config = dict(
    model='image classifier',
    image_size=24,
    num_classes=[12, 5, 6],
    norm='layernorm',
    hidden_act='geglu',
    mlp_ratio=2.67,
    positions='rope',
    residual_init='none',
    nesterov=True,
    adamw_lr_other_params=0.001,
    max_grad_norm=3.0,
    lr_schedule='cosine',
    adamw_weight_decay_other_params=0,
)
Rows from block 6, named by matrix and row number. Rows with one number belong to one neuron. Each number is 128 + 24 x the weight over its row's rms, rounded and kept within 0 to 255. All counts start at 0. Numbers have three digits each. After the name is the row's rms in percent of the matrix's.
# gate: MLP gate (model.blocks.6.mlp.gate.weight, 512x192), inputs 64-127
# fc1: MLP up (model.blocks.6.mlp.fc1.weight, 512x192), inputs 64-127
# fc2: MLP down (model.blocks.6.mlp.fc2.weight, 192x512, transposed), outputs 64-127
gate.100 139:131112124141098139126142090149137120103140121126154145110130129118102124135137076149134135128119114116100170130081120129137153134114135136089121122119146145103157140155151095109146129124103123
gate.101 120:128074106112137133094139131133135127141127152143142139131151131060136130094158118142095120117096144137149141093136077100096133132126127094139119179169136105144144135159117085117139137088139124
gate.102 112:150121168175132170177090128142174157116169100103163158169126147129150104102150133082153126153151136108127114129095142129098139110125139079182128147104138098135132162135172095088123117146107116
gate.103 124:097179105118071131138112125138139137143174140123090111072098108141089120064126123127129162124156118130078139144122119136087144108137139132143144160161108114142137138136127076089125142153151145
gate.104 106:100097129108157106119091114152159127203064177116148107131123096122112100141115125105145103139120086109134120081115154127171093109073144143144135084137117156184177121078145126108138104118169130
gate.105 037:101117127146172127133158122135097136138127157125116131135085078087136113129140138148144109115123047092078133146161114193150154111136151133130190127160126116144115113124163101119118124131105118
gate.106 088:147118118149160124152138144111109092131099068167159142141133130135120132138111161149088108147165137158110135177145134100147122124138109127130166146118125121172110173129167169140156139109158134
gate.107 112:125133122136148132128167137112102071085129133117090063126154159110099183151112133143122084114158071107093132106117116127147131151135125126173113127105140159106140129107167163119145117150135113
gate.108 101:139122104120118132089083129086113136174089117142168114096087070107162166132125117126140142111106137131125182111166072168142100141103178144122147149100130172118152135159115108134113077143100153
gate.109 091:131167152143121114105130144159120111121086128141101089135091093150111146165150120118171126129129108154167119126105153102108153111128155113180153088129116161151097116171122108136130143095131110
gate.110 120:158146110115138149105132102178154139114141108099127141144107131085124128136129163164148112086117142133147132121097121116150125126117136168150140145127149109174111099131111139134116106123100089
gate.111 132:117147172109112131104104104122156126104147105160136115129119094128146126106147141146109145124142133124090120075167164152117116086141132129104116134142109136141106121102122121118152072138102183
gate.113 052:083099150150157155138167171097132127142135108143106092121116108116100127172107139147127122122138119114138140142103144168146123076124125138111120137131130104146176148165110144101132122118123167
gate.114 086:113107108079144150117112148132112152144126121119177101130148127097156177129117137118093083098171158120153113149097122102148155079138125084141112157142096149167130142091130141117157086153151100
gate.115 088:149173136115151155151183122129120147146172109103164141165136124112116128124151117159125115150132118177115155133109138119097108118146107143120120095130132127149131144116121121135158165104181134
gate.117 111:151162143082095135101151090124075138134134137076094114122096088145144114139081156137148128151169123167137129171078119111131130139160093128127142131117134094142166122063109086139120160174162129
gate.118 032:098171169168125083139107115148114148129107124129125116128140111157121164068174122118087094196109117116137128146120103110088152107111104100090101087130132169124118122088161108110132128176122111
gate.119 011:172128144121100087132116118167096130159103121140137167132137117098147182056123175159117133145117112142096117119153113136121143110118102056150158118125170104128097130165146105108114087166083090
gate.120 115:141106124134170106121172147138073143160117117183102161140135134147125137099115148129159110129133131169161128115094113119112160116144128107115098121125155093164116176121127162160119087128172123
gate.121 116:130134144119091080158122126155130166134115094139090146154148141100105113153154133111099089092102141090137162117096169149170130098140107096119163104099130154147131163139117129148075131139124131
gate.122 113:103148128125080149158151136158114118109137155115120113087117114139127115150115113094121090103148119114100168139172118180147115112119118126122154159112143136135156126138130108121125153095099132
gate.123 094:106099162154137127097149157177126079117135098104151087121117125123162153156160121132107093125107095096121077128122110091100138115102148137138149094133183133170075109126107140168124135147151109
gate.124 129:098131106110123126178149149143127135093125143112139144106142106088144124099123131114119172133140140158154092125152159134181126122127093164142096169121138170130126097165121141142134126148166155
gate.125 120:129134110116134149088144138151127122103147132127119087163114131135110149132106115152139081131121129142106140137140112092121175090065117137111116185123143137112159130132138110136116096127146139
gate.126 092:095145143164101133092152100145068099135164114072161130139134116123137121112171145150145135144104142103156130091102140149149113137174133170137176108120124103107121114125159143108132115130155153
gate.127 024:085107119096106123074139139127075122132144151113090112118108105119151070183119179131142128135126072139103103122130132104142127124131140142184088148126110101114117109164137103152103152107169152
gate.128 121:109156164114088133180146087129078120164108141101139124132132121121126143139171164139126128118060101102126123128093144156107156147092119118083123167114143148130102111130139117145167136129153163
gate.129 073:141125178149124111134113109144115079112129070099112124110123163117141100134146151135137115158131111115079099140175106131135133164104084089136139151151129126126157137148141171117115117140125105
gate.130 120:134104137124158177091161104162189161120131126163117167115135151111126163173116145128122114125138159126099074149152134136150133135127099139094136111125102161117103119128132144097104143135184135
gate.131 092:151101101092174120105105121113112152111141093075190123107103128113136113151116114136168105138091131135125097179118146150153097145140093123117144148086177101184138150113155144112129116140092126
fc1.100 147:116145171115127105111137160119119119156136140112124144139135137145115090107129148114132107077107149131126098124170141141134136140186091096144126135153119146125085119108133113087098095105181098
fc1.101 108:119113089146111087109105095118110112138124151133103129134121125162099124120131108103095105156119097156141175150103120106194134127102107084127125103109120151118150164125154158134153140114114101
fc1.102 120:182115108062163090115108142095193172133138157116106113152128139109084117143127145090107127118114124154105118131115131108144170136112118138107057113144114138129122135109117172151106115167150153
fc1.103 123:126113169118125123110105118133097109072143174137104128125128112162127125097129118133147153140127125172106140174112150110131142124127125122109107132084074064130139093124122154149133136131134180
fc1.104 107:155101129157099099113142106136142171172121118073171121107127122167093157121134132123163141125117130090139115123128134122109129162111113180187108157110116163137161140117130151071118156136162134
fc1.105 037:095085098142151107139156112148128127155120136139096132124084101088144106132130133177124122089180090099120122144131117126125167111147107125109168119114118151176097140152137123115112137119096129
fc1.106 089:107111127149126132145107136127108133153136071126109127141140146151148165147135144137154164144142101131117136165118126143124138129144098106164144160112104152122163124124159145135127172105114126
fc1.107 113:124142092130125158132123158099081115117123117145115104102128109146123131173113120082094123167162080151101130101152134149178134138124124137173141117138123105181130149104144145099132138098108088
fc1.108 102:131109159130142106136105135117134147150111142161071109148126131127135182150091127127118171092121153108132124165151119148133113142139123114108137128149139094167122131100160110107082100135127094
fc1.109 091:138096149141130119157158154132104106108075150141129123158092098124118138135149095158163134142117099125165146156099154093114140099122167094143164107143117132139131131123115099140142144082113104
fc1.110 114:116073158094062104113102091145108131148165161125133140109148146119108164114107169119163109164105104115126125153197135131133142142123175104131112114162164106126117127114120093116136119101145092
fc1.111 129:112129163181090119093126125142142114107098119146152099105123137128122119140117091166157129151140124171152133179130069099116104148135127120122144155135078091097132129112125106134130139086111134
fc1.113 054:131158135130146104129109140088187108133139125133086129142111145084129104135134128129110109179106140142110120123142136185161181102132111154143138145107106163119121117159180185138137109125133163
fc1.114 084:129074187146125142120106111099148135103128121130183123154122159146105105124131114164122099122089161155170122164140125109118131097125111098098073120151111119143123110094145147114157128120122112
fc1.115 095:141134130113148133121142132124175108100095120128167127115142133157127156145112149090098094078117082137166148098101115169101146093123130150086179103089165124149093118097144104144108105116162094
fc1.117 112:064075100141146157104101127101138132119122135163143141129180159165134123103129130172100137150115139117143121135170172139138102131136130127122089127130141146114113103139139143139177082103118110
fc1.118 031:087143143079151083153100136115097139128142076094118088131109081166127109128081139155098082136171098103098111111106157139135142106132105094118117161119129158177139126100157112104144201161104108
fc1.119 011:117152112163112152156163119132135112125116123110121091167097162115115132111099132116103123078154120143159113121115152141106139139132138168154088160131138154136147094152131193160167114060095176
fc1.120 106:135113154089078175113051091118144107101149174142145133133124128131129151169150130117096104127133131168136096146161130151125130162084150092128138130141169175126070177128094135138155115136119140
fc1.121 109:130061178172114110138128124172092135160100134124131123115102117143133131119105127158172160127125127142100108122102181109121131132102162173153083125166134136119121115141114133144172116161113144
fc1.122 111:169103147100127108133123095103111150130144117118152102129119147127140151149102113164119132127113160164157119074151169109083122116087132120144117132114085179111163114104102127074174170096130122
fc1.123 095:105128125125125152153117121117168141142129103144116115134120129083163123091157095132145087153168149127152127114095137137145119116139104099126137109127104089102133165127100129126098170136127147
fc1.124 121:175139116104155129100115134100124127145085119144129157133141175148111120145172151134156088125174134131123134136136128111080135125138136080076127136155149153147119169143142101115106133104109105
fc1.125 115:137098139113191138095144116173157149146122095155119094176161161144149090108113113107152091112144137121099129144141161133131119139125156162156127091097169144159141094146151145139125099129114110
fc1.126 095:134135155146117101098142127126124100122163101123131148113096089159135114133123131128140129127131085095133135099095137109148110155157182130142140138137139124150124131122129170104102133161107144
fc1.127 025:162145132156153127158124114131173147122123118148157149133156154149119179081135073124122137112130194120154121137119124146110144137121130086090161112096154147126135135093095156145148130141102083
fc1.128 127:149088117092139103138149149139095120118141113141079131170090115131114161171147101119095146133127145113110116114151125088094124098127132131083125153162179149125169153111116106121111137082129133
fc1.129 067:130109075084116149141113151146127132079138146144128126128112127165152157100119145138104129164114115147172122098094138111137132079155137149158131127144128161140135098083143070093120126071142137
fc1.130 122:103099116126126105133130136100097129160130163108156091100135113134157088145142134142132126098108104135090115121142080127131121147138143147163127108191167149180073053142084182122158128130154130
fc1.131 092:138119122146154115137091148076175103114069090080155131124172117093116102100133140161148122134138158130155143145112138142098119150132134110163118095117147104172089157151135138137090112132129128
fc2.100 142:185095128105130092125137109124093126111113117097164139072127134154141106121109137123112121148148113128160125117114131134104089145158118147154112088109114148144154099154107194155156109150148173
fc2.101 114:111139145154131180150127134137148116164124135148109109109197090138112115093118130143127104160126150138088115114146156115122142153110154117108160126141143156150132110156116165176114118061175109
fc2.102 108:117143154122165089131109093138135136123120145141143177162135120079120136136124136071172110102132155164111117118181166141114172132099102136141133115131125135116102110099164192164104127107124170
fc2.103 125:156119161115141145130128130149091163133146095132149134081145110144127113096154119141161099159102146123143127174102107126092108126128114162171110144151110085153096120134105159158154159165121090
fc2.104 106:155116160169081143126118132134142148136161155101118158129122084146128096087106144141132126103103153128153141159127147087151094129113131143104136119104115108098124129116116115076123145141109104
fc2.105 044:134089110130122127112106123161122119138105129146113186146124124133134116127149119108099150175118143135142135127126142120099127156121104134132112135085168104134140138123067131105104100143141128
fc2.106 091:120117110100142133118099105085113119133164141096077148103149171113157137182119137166134144182085102145099145176104131142110132138100113126172114122148070147118150130149142144160130141095105119
fc2.107 114:126153123130143171167152127131103148125165100168115124086119084131161101114101120091160174105135106106158088100172119130104117119129100111185156092125120107139147123116151147101111140105133094
fc2.108 096:107103151118104152085132138124135139077099138166088163113124096121118126115128074127111099152142107100141134091127126145134125086123140123147155130138103130122086140141103125150113139132130166
fc2.109 086:118097147116127114113115112116124141123108139130097147125139110133133093170092144147143139128136137079156146129146100131126137123175102122123142120107112121118121150196142133124109106063105105
fc2.110 121:119118145099158106160152126111138129113116102103112102120154156121165147146114153135137113179166180121106110142142138173115114093089118091123135112114136099135118148128143138140126090165147174
fc2.111 125:143148129155166141139137125147139077177120098126163160136126185126140133119130134127149065095111156122126121109093127158130162134102123131156132157089162154133104094107145105117128135126160104
fc2.113 050:097170156149125079115116142138116105149119152163122124078091139118125078112141124158114163161155109065103104134140140137129158117125118123119130144116077098139138167134112156140114159179160139
fc2.114 087:134069134136144109151112120064116137149133146127178111094134146147128108154136141145108108145063131121149132144143109111116112102138116130130142144145134122153134081114132109106099138117089125
fc2.115 095:141160135129115095106116129106089102081140133154152118131144107146116158083124115122120138152134115169153130167088110168124073157143138129107088158138104137130143132127144094127164114106109075
fc2.117 110:134157138129119097140155122107122094108119096117139096140132123108136153129127143148133125116075147103127139090125126133200137128113199111095132114106150146139146132158153126126133097137130118
fc2.118 040:119159133094124146141147115134103098139145061154108125131157151157148112110072109111125146122112117124123158096147140159117151142115160101114176146111170126156135122139127100112113157135107150
fc2.119 013:123100136138156125137158141144169142147158092105126110113127157118087136132088119175154144109136124161150122181125121169127137169099100127159105159099132146129128158145137130129135115148153142
fc2.120 111:113127149103143134097112137076134126120079098144113109116121138154128165134147131132114133117138095178131129137146143168102119122124184094142157086085134144127130095125121087124166139132127132
fc2.121 116:130123141117116139149122145166142168107147131149159105167102181139107142146162126112160110135131074134123112165160115114132126124133135129145097140070119107098130097127141136138109109136144116
fc2.122 115:140132134109155146155128134098145116158151151083121115132099103162183134136145150107106138107169103105137124147166106086143085118108139142147138139169125138122161166121110120147140158103145116
fc2.123 099:144147136095139153098077148155163134144138128137146132114136090157103156116151152138125165152176140129155131110145086094154112106147103144132130127159107136123143109099148164134150132122131158
fc2.124 125:171133124099127133122162123128111156106144121104088132121073143134088139092135140139151140109095152155156135129091172176110099164121144134122122141166142127093114109117114105119155120126124161
fc2.125 123:110072129122117161108151125087114116136094158089117131137119171145120123055152092112150131081117129176123112126084130132124109147118113129142150155137141085157087152142136164120160138169159153
fc2.126 084:143122133122128099112118089138124145122129097153123116102151107154100158140173141117092157122144117125144152109135127153097103132100074131154189153168131130134153122143120104126111083139144122
fc2.127 028:146170135124119114160129121157170124133116137130128094129097139133110135145137146192155129141140157105118146175117130116130117130072142121118167138089148109114098133192101127125124158146141095
fc2.128 120:138136164111123122143154111125134125175144124118111092162135129085155169144102124104156102114139120120117135146084139122122091121162096112117155154172126115110144132088168163105149154135143135
fc2.129 076:142161153134141147090146146129097118115129130163105122184097129122144141182157124129146111116170170100133152089182144119176105106079138110111126094137136109123130151140133137106100085088143146
fc2.130 124:109143149122120157152177114114138100118128132102150108154164181136107095149125143167110107123079172073162127148113096102133099168125094144158118134150177147136093093149142111135141075117125095
fc2.131 097:113075129087166135098136109169139117114160146134097142118124107144139151131147163130120121151108134189149141167157140111143106129138151149123117099152155126082132132117169112109117142131143089